A small GAN, trained from scratch: discriminator depths [3, 6, 6], 2.9 epochs.
Rows from block 12 of the discriminator of a small GAN, named by matrix and row number. Rows with one number belong to one channel. Each number is 200 + 40 x the weight over its row's rms, rounded and kept within 0 to 999. All counts start at 0. After the name is the row's rms in percent of the matrix's.
Before each channel's rows are labels from the 100 images, of 14976, where the channel reaches its highest value: "responds to" is what is common among them; "place" is the part of the image that holds the peak. Only what is clearly more common there than usual is listed. The data: single printed letters, digits and signs in grey, bent and noisy.
# convs0: first 3x3 conv (discriminator.blocks.12.convs.0.weight, 208x208x3x3, each kernel summed), inputs 0-207
# convs1: second 3x3 conv (discriminator.blocks.12.convs.1.weight, 208x208x3x3, transposed, each kernel summed), outputs 0-207

responds to: small letter
place: middle left
convs0.29,117,190,145,211,151,141,211,199,213,247,175,184,171,148,214,197,228,182,133,190,200,206,238,248,168,198,176,225,206,148,212,241,171,200,255,140,221,184,195,200,224,136,195,88,150,163,147,185,244,194,143,149,222,163,286,224,158,214,216,203,126,169,192,170,180,135,158,186,180,199,210,186,116,184,192,198,224,159,235,184,172,179,186,72,205,212,214,243,138,183,171,157,189,229,167,232,211,245,164,207,227,182,227,169,136,147,219,233,98,185,182,214,175,155,220,181,199,191,168,163,141,240,210,215,183,262,198,241,206,242,226,226,203,149,211,148,204,185,159,154,184,194,104,253,205,208,164,97,268,132,171,164,168,148,221,64,155,205,205,177,141,175,175,217,184,175,156,197,194,188,145,173,209,208,205,226,134,206,166,199,257,179,168,214,154,246,171,218,115,216,167,145,198,169,275,173,223,134,258,173,147,194,139,153,153,196,174,152,128
convs1.29,072,202,233,228,208,227,181,266,194,182,299,185,248,197,141,238,180,205,245,153,246,131,175,212,159,197,177,204,165,270,148,173,290,286,112,287,149,231,214,173,187,246,205,269,242,225,199,232,127,220,181,225,202,199,243,222,183,113,85,195,243,213,245,253,205,262,176,211,237,208,202,213,264,240,244,225,245,254,173,174,178,239,235,207,232,168,221,228,263,165,244,178,172,187,255,150,155,164,253,158,159,278,166,166,206,152,210,210,164,212,176,187,179,199,168,260,217,232,185,231,218,198,198,160,211,145,218,182,230,217,207,213,182,297,208,132,197,180,263,204,209,204,248,181,158,231,180,277,195,234,203,227,148,196,244,201,287,200,215,250,213,246,267,161,174,251,207,182,255,251,210,219,247,262,249,237,217,247,236,208,185,183,189,245,199,249,183,261,199,134,222,211,200,217,186,225,114,265,181,279,253,200,233,197,163,214,202,141,192

responds to: digit
place: top left
convs0.37,150,217,184,221,204,152,196,213,193,187,206,194,149,148,244,247,190,154,154,240,216,208,232,257,176,160,202,201,209,136,164,225,185,205,263,138,200,177,181,203,221,169,146,112,208,190,95,204,209,187,167,184,179,207,216,174,178,206,197,232,149,208,213,215,249,184,168,165,190,192,216,175,126,188,218,195,174,188,245,229,121,141,158,112,233,217,214,231,123,173,197,209,210,253,188,251,139,251,202,189,194,187,205,145,228,133,182,203,68,240,218,186,182,196,219,186,175,180,159,158,79,172,176,196,258,286,193,227,180,212,153,245,228,205,238,197,180,244,193,171,187,195,90,286,189,241,143,143,181,150,153,173,200,94,283,122,202,210,165,227,196,204,199,211,247,175,208,167,211,159,142,193,194,194,140,143,183,194,194,202,218,191,178,257,166,191,180,215,149,201,91,126,155,198,227,199,247,245,199,177,212,176,72,166,170,225,167,199,152
convs1.37,101,229,202,246,136,191,163,233,205,178,182,219,260,183,188,261,183,230,141,205,252,235,191,205,215,173,210,270,190,234,195,207,221,212,163,266,213,280,184,220,251,196,278,214,235,232,148,247,224,256,200,260,200,209,239,175,176,170,162,253,259,252,271,273,198,288,262,172,213,256,199,222,245,195,230,211,206,214,112,209,201,176,193,204,175,222,222,174,197,157,206,207,215,138,263,192,188,210,232,147,195,253,138,161,263,233,234,191,120,224,213,205,212,208,212,241,247,280,189,138,248,231,168,158,186,178,203,200,284,230,145,172,247,232,202,215,234,177,254,233,243,167,307,208,195,136,186,285,250,184,287,207,194,155,173,209,277,283,182,242,219,229,241,209,183,227,195,224,200,248,237,221,256,192,233,211,196,171,218,251,183,190,235,241,224,224,209,195,191,177,182,208,205,190,223,286,46,225,225,225,265,251,205,165,140,200,171,176,272

responds to: the character @
place: top left; middle left
convs0.87,103,265,182,207,217,197,215,202,276,183,235,246,223,148,197,233,148,180,178,216,233,234,237,251,188,192,233,221,172,225,225,240,192,185,253,172,189,182,255,240,263,221,136,146,198,211,120,225,182,223,222,194,195,201,210,212,164,229,208,214,169,227,258,208,194,202,131,149,204,209,185,214,191,211,228,207,217,185,269,218,126,164,114,131,251,253,239,213,163,185,189,253,216,233,175,280,86,277,221,170,175,228,220,143,207,140,231,163,70,223,226,247,255,158,231,244,223,236,178,204,182,189,201,132,266,225,261,261,258,183,144,248,220,157,170,174,216,224,220,170,191,175,113,239,180,255,148,135,192,187,192,182,232,89,246,159,213,242,184,224,158,217,180,230,187,275,187,218,216,188,174,173,227,244,165,172,222,166,233,195,218,232,209,242,151,222,216,207,163,147,139,121,200,226,281,193,257,265,178,184,240,251,117,177,192,245,178,218,131
convs1.87,085,239,216,222,195,223,180,230,299,158,262,194,260,169,133,204,163,213,184,219,234,205,157,227,135,178,269,245,188,255,163,187,244,235,140,219,175,261,160,192,213,214,215,248,212,221,210,231,176,265,225,230,262,155,246,192,149,134,184,189,242,217,279,254,183,256,202,165,275,178,223,226,246,240,253,189,234,189,139,212,166,166,214,189,195,264,209,221,250,195,228,186,153,189,255,147,192,222,225,196,223,249,126,160,220,222,292,211,176,201,241,190,260,175,190,234,250,278,175,189,217,213,179,134,197,198,254,179,248,171,176,187,256,271,241,217,188,178,237,201,258,210,248,162,177,120,205,249,211,181,225,243,187,147,192,140,303,239,198,223,239,218,246,181,224,242,187,235,230,234,250,216,227,196,249,249,183,183,225,256,154,214,225,269,231,280,240,163,202,159,172,193,251,228,273,254,100,218,185,281,238,278,232,200,192,161,185,158,259

responds to: capital
place: middle left
convs0.54,090,214,158,230,181,168,176,144,205,129,236,198,186,142,225,250,153,177,145,177,220,201,280,236,195,184,212,164,215,177,175,181,182,190,203,184,243,182,166,196,172,205,130,192,195,199,182,178,215,255,165,175,174,158,221,170,158,248,147,176,286,173,252,178,212,210,165,158,138,196,146,232,177,187,195,171,152,196,224,199,145,189,159,177,211,163,175,192,141,316,193,154,233,238,176,222,148,253,236,188,229,158,168,175,161,149,212,223,146,238,248,230,250,204,213,185,227,197,174,160,164,221,232,184,286,179,254,309,243,202,154,326,200,124,187,245,207,248,218,154,185,251,149,211,161,214,181,218,152,161,243,94,172,135,182,246,196,234,160,196,170,242,166,139,197,356,157,211,174,133,186,198,269,188,166,170,182,164,185,165,187,248,194,198,210,167,209,195,162,236,176,198,186,197,262,198,228,283,177,216,200,191,185,85,141,182,184,196,172
convs1.54,110,203,195,205,217,238,122,193,225,140,245,164,289,172,187,187,201,189,137,194,210,136,181,240,240,212,177,231,182,264,146,235,204,185,178,198,268,233,123,185,138,224,212,274,217,250,133,150,226,211,223,240,281,172,179,222,166,174,265,192,209,234,276,197,120,203,258,154,225,197,152,207,232,216,233,209,169,196,145,195,126,154,222,182,198,191,195,257,279,225,210,236,166,176,213,141,187,178,206,198,271,196,169,191,228,238,246,188,161,252,206,154,181,216,173,207,165,185,152,168,176,162,170,168,194,190,170,159,186,203,214,159,256,197,166,255,167,178,247,198,176,224,213,201,223,88,211,220,271,190,225,225,102,133,122,163,278,186,175,218,205,192,223,185,185,175,236,207,227,262,233,155,169,181,214,271,205,186,193,241,80,239,250,256,238,287,202,188,211,206,155,115,249,225,211,219,135,226,228,237,285,216,270,196,188,158,185,166,260

responds to: dark on light
place: top left
convs0.82,132,233,243,214,184,175,227,139,204,223,189,200,204,234,229,234,261,154,187,241,209,210,225,232,207,195,194,200,215,219,248,241,219,183,306,127,165,151,264,173,205,201,190,139,194,190,214,230,233,174,212,208,175,226,275,213,184,213,259,256,189,251,223,229,183,193,166,221,198,208,272,184,139,224,187,225,203,130,202,187,174,199,218,150,243,217,241,244,143,127,195,252,163,218,206,259,176,214,163,254,202,164,286,119,187,157,198,196,78,260,207,165,199,184,189,231,158,177,211,226,197,283,181,215,227,343,159,230,152,226,247,252,166,190,186,149,195,183,196,237,212,157,104,221,179,223,95,172,201,149,187,208,258,117,240,116,203,173,219,221,191,214,208,187,226,162,196,155,242,170,164,193,179,237,165,154,209,178,223,261,291,168,214,273,169,193,277,206,198,184,136,190,190,262,242,191,229,122,221,190,211,161,89,203,218,215,187,207,206
convs1.82,119,243,190,207,201,216,146,318,173,120,274,184,234,210,220,251,174,222,238,254,237,149,147,238,206,197,183,182,191,224,180,204,212,262,125,284,132,241,204,228,208,215,281,216,146,213,177,234,233,176,213,294,247,202,228,192,180,128,137,226,170,213,245,262,230,270,191,220,220,272,166,271,200,204,189,233,202,305,174,186,209,164,212,194,208,194,245,139,136,147,253,166,178,215,230,165,122,195,197,192,209,294,220,183,200,217,220,245,158,177,161,209,145,141,229,180,257,233,172,157,190,153,232,182,209,144,175,185,192,184,91,234,203,315,217,188,215,196,258,253,245,207,229,206,227,179,232,184,228,208,223,258,166,146,175,221,274,270,227,195,197,163,189,204,220,184,152,136,224,266,200,218,225,229,149,248,220,185,205,211,155,214,218,213,277,204,194,244,161,188,216,183,238,179,248,265,127,227,165,177,261,212,202,217,204,250,191,228,193

responds to: the character @
place: middle left
convs0.138,100,231,223,189,222,226,241,270,263,258,193,217,219,252,221,258,213,266,214,267,247,222,206,202,272,202,232,194,216,191,244,215,243,191,153,321,243,221,221,202,243,206,251,227,160,231,246,240,192,250,223,251,236,202,287,205,271,198,224,246,272,224,246,268,250,195,222,196,262,268,219,256,234,185,232,203,217,213,211,204,236,267,242,228,196,269,251,241,226,208,234,204,178,189,238,222,220,220,201,254,236,279,292,241,203,182,277,227,195,222,218,275,265,227,224,238,250,253,263,247,225,178,191,240,220,285,212,163,260,229,259,232,223,210,190,219,260,209,282,197,268,197,224,167,177,210,153,252,286,223,279,238,206,225,208,227,226,240,197,208,193,224,237,212,240,215,220,231,222,245,255,255,237,204,201,225,231,197,246,230,191,231,226,252,250,277,203,226,225,198,267,227,231,252,198,301,208,185,214,226,168,260,199,207,229,248,239,209,195
convs1.138,097,245,155,259,153,190,255,241,202,135,215,220,198,159,186,127,137,158,211,162,202,224,224,215,128,204,202,197,185,261,161,185,156,144,271,218,232,195,177,201,191,178,150,156,208,182,176,196,229,163,161,184,245,184,152,227,111,186,201,170,132,184,169,177,141,240,214,143,196,181,183,251,182,263,235,257,207,229,255,178,172,169,160,146,187,222,169,229,132,187,230,147,224,228,199,198,226,230,196,222,291,264,226,107,176,209,219,160,119,285,194,142,210,189,221,183,252,218,123,128,161,225,141,92,211,244,241,199,163,214,197,181,161,162,184,215,131,273,196,226,222,194,166,188,187,189,183,185,170,179,154,162,204,106,107,158,191,259,157,195,168,164,153,174,166,188,150,176,191,273,211,208,221,138,232,254,151,180,157,214,162,202,167,216,270,250,195,246,193,176,165,212,246,189,224,175,217,264,197,148,173,191,201,148,118,180,127,150,174

responds to: the character =
place: top left; middle left
convs0.101,104,234,194,199,314,210,214,309,269,213,272,224,164,229,226,275,200,222,242,241,214,191,234,179,244,221,240,180,185,192,204,219,200,215,195,336,241,214,195,225,238,214,210,187,205,206,226,238,208,233,175,208,236,182,262,202,244,185,212,202,234,193,247,231,279,275,208,159,201,233,182,251,190,174,232,172,242,250,214,241,199,201,164,185,193,225,232,219,221,216,244,189,204,195,207,246,204,233,238,249,185,334,268,219,179,177,283,206,170,238,203,306,313,203,224,212,231,235,198,248,195,176,145,209,237,241,227,157,259,211,171,202,249,230,248,185,298,233,256,168,214,181,219,217,210,227,181,214,215,198,239,204,177,213,255,326,221,284,86,201,192,205,234,237,214,250,184,219,201,216,212,225,286,158,206,221,190,205,194,134,198,255,193,266,238,254,205,256,199,194,186,154,220,201,209,249,221,244,216,216,189,286,202,219,187,253,185,192,206
convs1.101,100,241,196,265,194,197,206,205,176,142,199,219,197,156,170,114,150,144,173,135,228,207,197,256,122,193,226,190,166,235,168,196,145,118,252,200,207,205,150,199,178,168,166,138,217,182,232,168,218,182,186,213,277,158,137,239,111,198,210,158,132,200,176,201,91,263,203,181,210,169,173,249,167,208,262,221,192,230,208,210,169,184,178,184,194,189,171,246,162,220,264,166,223,209,196,200,236,259,207,228,273,244,169,115,195,191,249,182,106,274,180,122,211,171,174,197,257,247,127,156,189,223,151,158,203,227,249,215,174,231,165,198,135,141,192,241,108,240,211,235,214,197,211,193,184,176,220,159,164,166,180,127,234,114,125,89,208,242,182,185,215,153,177,153,153,183,190,247,195,291,228,193,196,164,240,221,151,199,195,265,155,197,192,276,276,236,194,227,180,208,212,217,233,213,257,186,174,246,201,189,135,202,213,204,174,186,139,178,190

responds to: the character =
place: top left; top centre
convs0.193,092,229,182,237,281,197,202,297,240,170,237,201,202,248,222,263,189,178,245,268,231,188,172,155,222,189,159,205,258,210,178,181,240,198,197,317,243,228,176,178,193,210,167,223,154,194,209,214,168,208,174,222,234,161,290,163,252,150,158,180,252,199,221,239,228,283,198,150,205,248,195,240,221,144,248,214,180,241,208,247,180,245,163,193,163,216,231,213,189,223,245,183,190,175,222,176,168,238,260,233,192,333,245,184,184,220,252,172,138,223,191,303,288,177,200,155,209,239,210,190,200,209,196,172,222,229,215,118,279,169,196,237,184,183,286,189,259,270,272,205,194,198,228,210,240,244,205,212,220,210,219,194,156,174,235,357,228,260,84,228,216,190,192,217,261,208,180,210,224,224,206,218,240,179,192,216,161,233,215,137,207,239,183,276,191,278,218,250,186,183,166,180,216,180,180,274,216,183,187,178,243,260,202,188,199,242,208,204,203
convs1.193,104,235,164,221,213,236,188,239,198,151,284,224,225,165,174,105,131,185,182,137,245,157,224,286,197,250,267,176,164,243,151,190,160,153,210,198,245,209,185,234,222,151,134,170,219,185,165,169,226,211,158,271,284,157,155,220,134,216,158,174,138,195,172,199,124,223,190,168,215,181,143,240,179,203,236,216,231,202,199,249,158,174,193,194,216,219,191,229,204,220,232,142,217,231,200,198,212,275,215,224,259,212,162,124,230,245,240,195,117,251,173,120,228,183,170,179,245,248,117,125,159,237,178,165,213,267,244,201,191,231,172,175,183,164,193,233,135,222,197,221,171,242,221,187,173,173,229,148,222,185,178,122,158,129,110,119,237,232,188,196,186,155,199,170,178,217,201,256,210,308,214,178,204,113,217,239,153,199,176,226,102,210,183,244,261,236,176,247,195,208,182,191,208,232,251,190,176,271,208,205,140,189,207,176,179,144,135,204,179

responds to: the character @
place: middle left
convs0.81,117,238,189,198,202,207,204,202,234,152,198,225,195,210,221,236,196,211,152,149,183,186,206,177,197,163,278,208,206,156,170,182,213,222,148,172,183,191,188,250,244,268,235,210,195,217,210,207,188,269,167,199,236,189,328,178,173,147,202,188,363,193,279,249,259,271,191,185,207,227,202,264,176,203,189,217,194,217,187,169,190,213,176,201,194,207,259,187,208,227,215,168,201,124,192,209,189,222,276,208,277,218,163,129,201,157,273,213,147,186,205,277,294,159,229,192,205,265,204,224,197,209,187,200,184,185,273,190,300,203,210,260,212,160,114,208,265,192,262,214,241,179,188,169,202,195,193,274,215,207,292,130,175,143,148,237,226,284,194,183,180,286,205,207,190,245,170,185,206,193,194,213,334,209,217,177,168,187,213,183,205,246,169,269,209,259,235,219,171,199,193,231,204,171,143,276,197,179,225,258,285,249,211,172,195,175,205,223,221
convs1.81,150,215,137,197,192,178,115,217,221,145,198,201,243,142,165,165,153,212,167,189,224,135,228,242,151,223,205,162,177,223,123,189,177,173,198,170,233,209,134,220,159,229,215,187,212,185,97,208,197,218,190,228,284,192,189,234,145,206,176,191,214,183,202,201,186,205,207,174,202,195,129,201,184,201,241,209,211,198,201,200,111,132,161,151,228,201,187,262,191,232,234,184,164,211,204,245,155,222,149,234,287,202,164,123,235,253,224,202,99,239,193,110,212,204,208,169,221,186,130,125,131,168,146,82,204,249,204,253,186,213,179,208,196,170,187,235,143,188,224,217,197,245,197,226,171,203,209,180,215,198,224,180,82,85,93,149,220,217,222,203,215,225,207,161,214,217,227,188,214,264,229,196,182,169,197,245,186,168,207,245,103,229,237,239,236,229,189,236,222,239,91,102,224,231,196,211,211,244,221,218,185,201,216,127,150,173,156,154,228

responds to: capital; the character @
place: middle left
convs0.145,103,177,179,236,222,162,182,159,177,214,193,206,191,201,205,210,134,213,194,203,253,146,218,206,239,170,180,168,175,217,170,181,157,126,204,234,186,185,255,189,212,193,137,260,183,242,172,179,224,234,162,185,190,151,218,175,183,230,113,151,231,173,202,194,182,211,145,170,186,159,169,212,158,171,176,146,201,192,202,134,138,148,160,167,160,256,147,205,118,232,159,165,205,187,169,234,198,274,305,220,224,191,131,243,137,213,247,180,172,209,243,235,237,189,122,188,243,203,170,161,191,262,206,184,241,226,305,283,219,184,182,287,187,163,166,180,218,212,240,222,170,252,137,168,208,194,210,164,168,155,179,114,211,178,194,221,156,228,228,146,148,217,140,152,164,300,165,219,240,122,126,180,190,245,123,152,159,173,220,208,146,250,185,216,155,116,218,208,195,235,192,134,157,184,225,167,191,248,182,230,304,233,167,142,126,219,134,213,174
convs1.145,103,238,205,181,194,254,141,345,234,137,287,176,258,189,230,202,254,192,172,204,249,168,134,181,264,204,227,265,234,247,130,208,209,235,167,228,264,247,178,176,162,186,251,268,233,232,152,166,263,197,224,276,285,178,182,205,166,182,263,204,154,246,272,190,181,229,223,150,222,229,213,192,213,261,221,201,174,213,162,190,154,172,222,176,195,169,213,213,238,201,214,241,166,176,212,135,163,127,206,219,241,229,165,191,244,248,260,173,191,231,230,189,154,203,213,227,165,209,186,170,217,146,180,163,189,162,175,132,198,208,208,127,272,203,127,223,224,205,208,230,171,187,296,183,246,139,207,240,261,179,199,256,154,149,169,229,262,197,169,176,171,191,226,228,212,186,227,222,212,268,244,229,151,172,216,230,200,204,174,258,134,234,207,217,274,303,275,197,177,171,167,167,290,224,187,245,159,229,209,207,272,235,245,219,206,160,191,208,242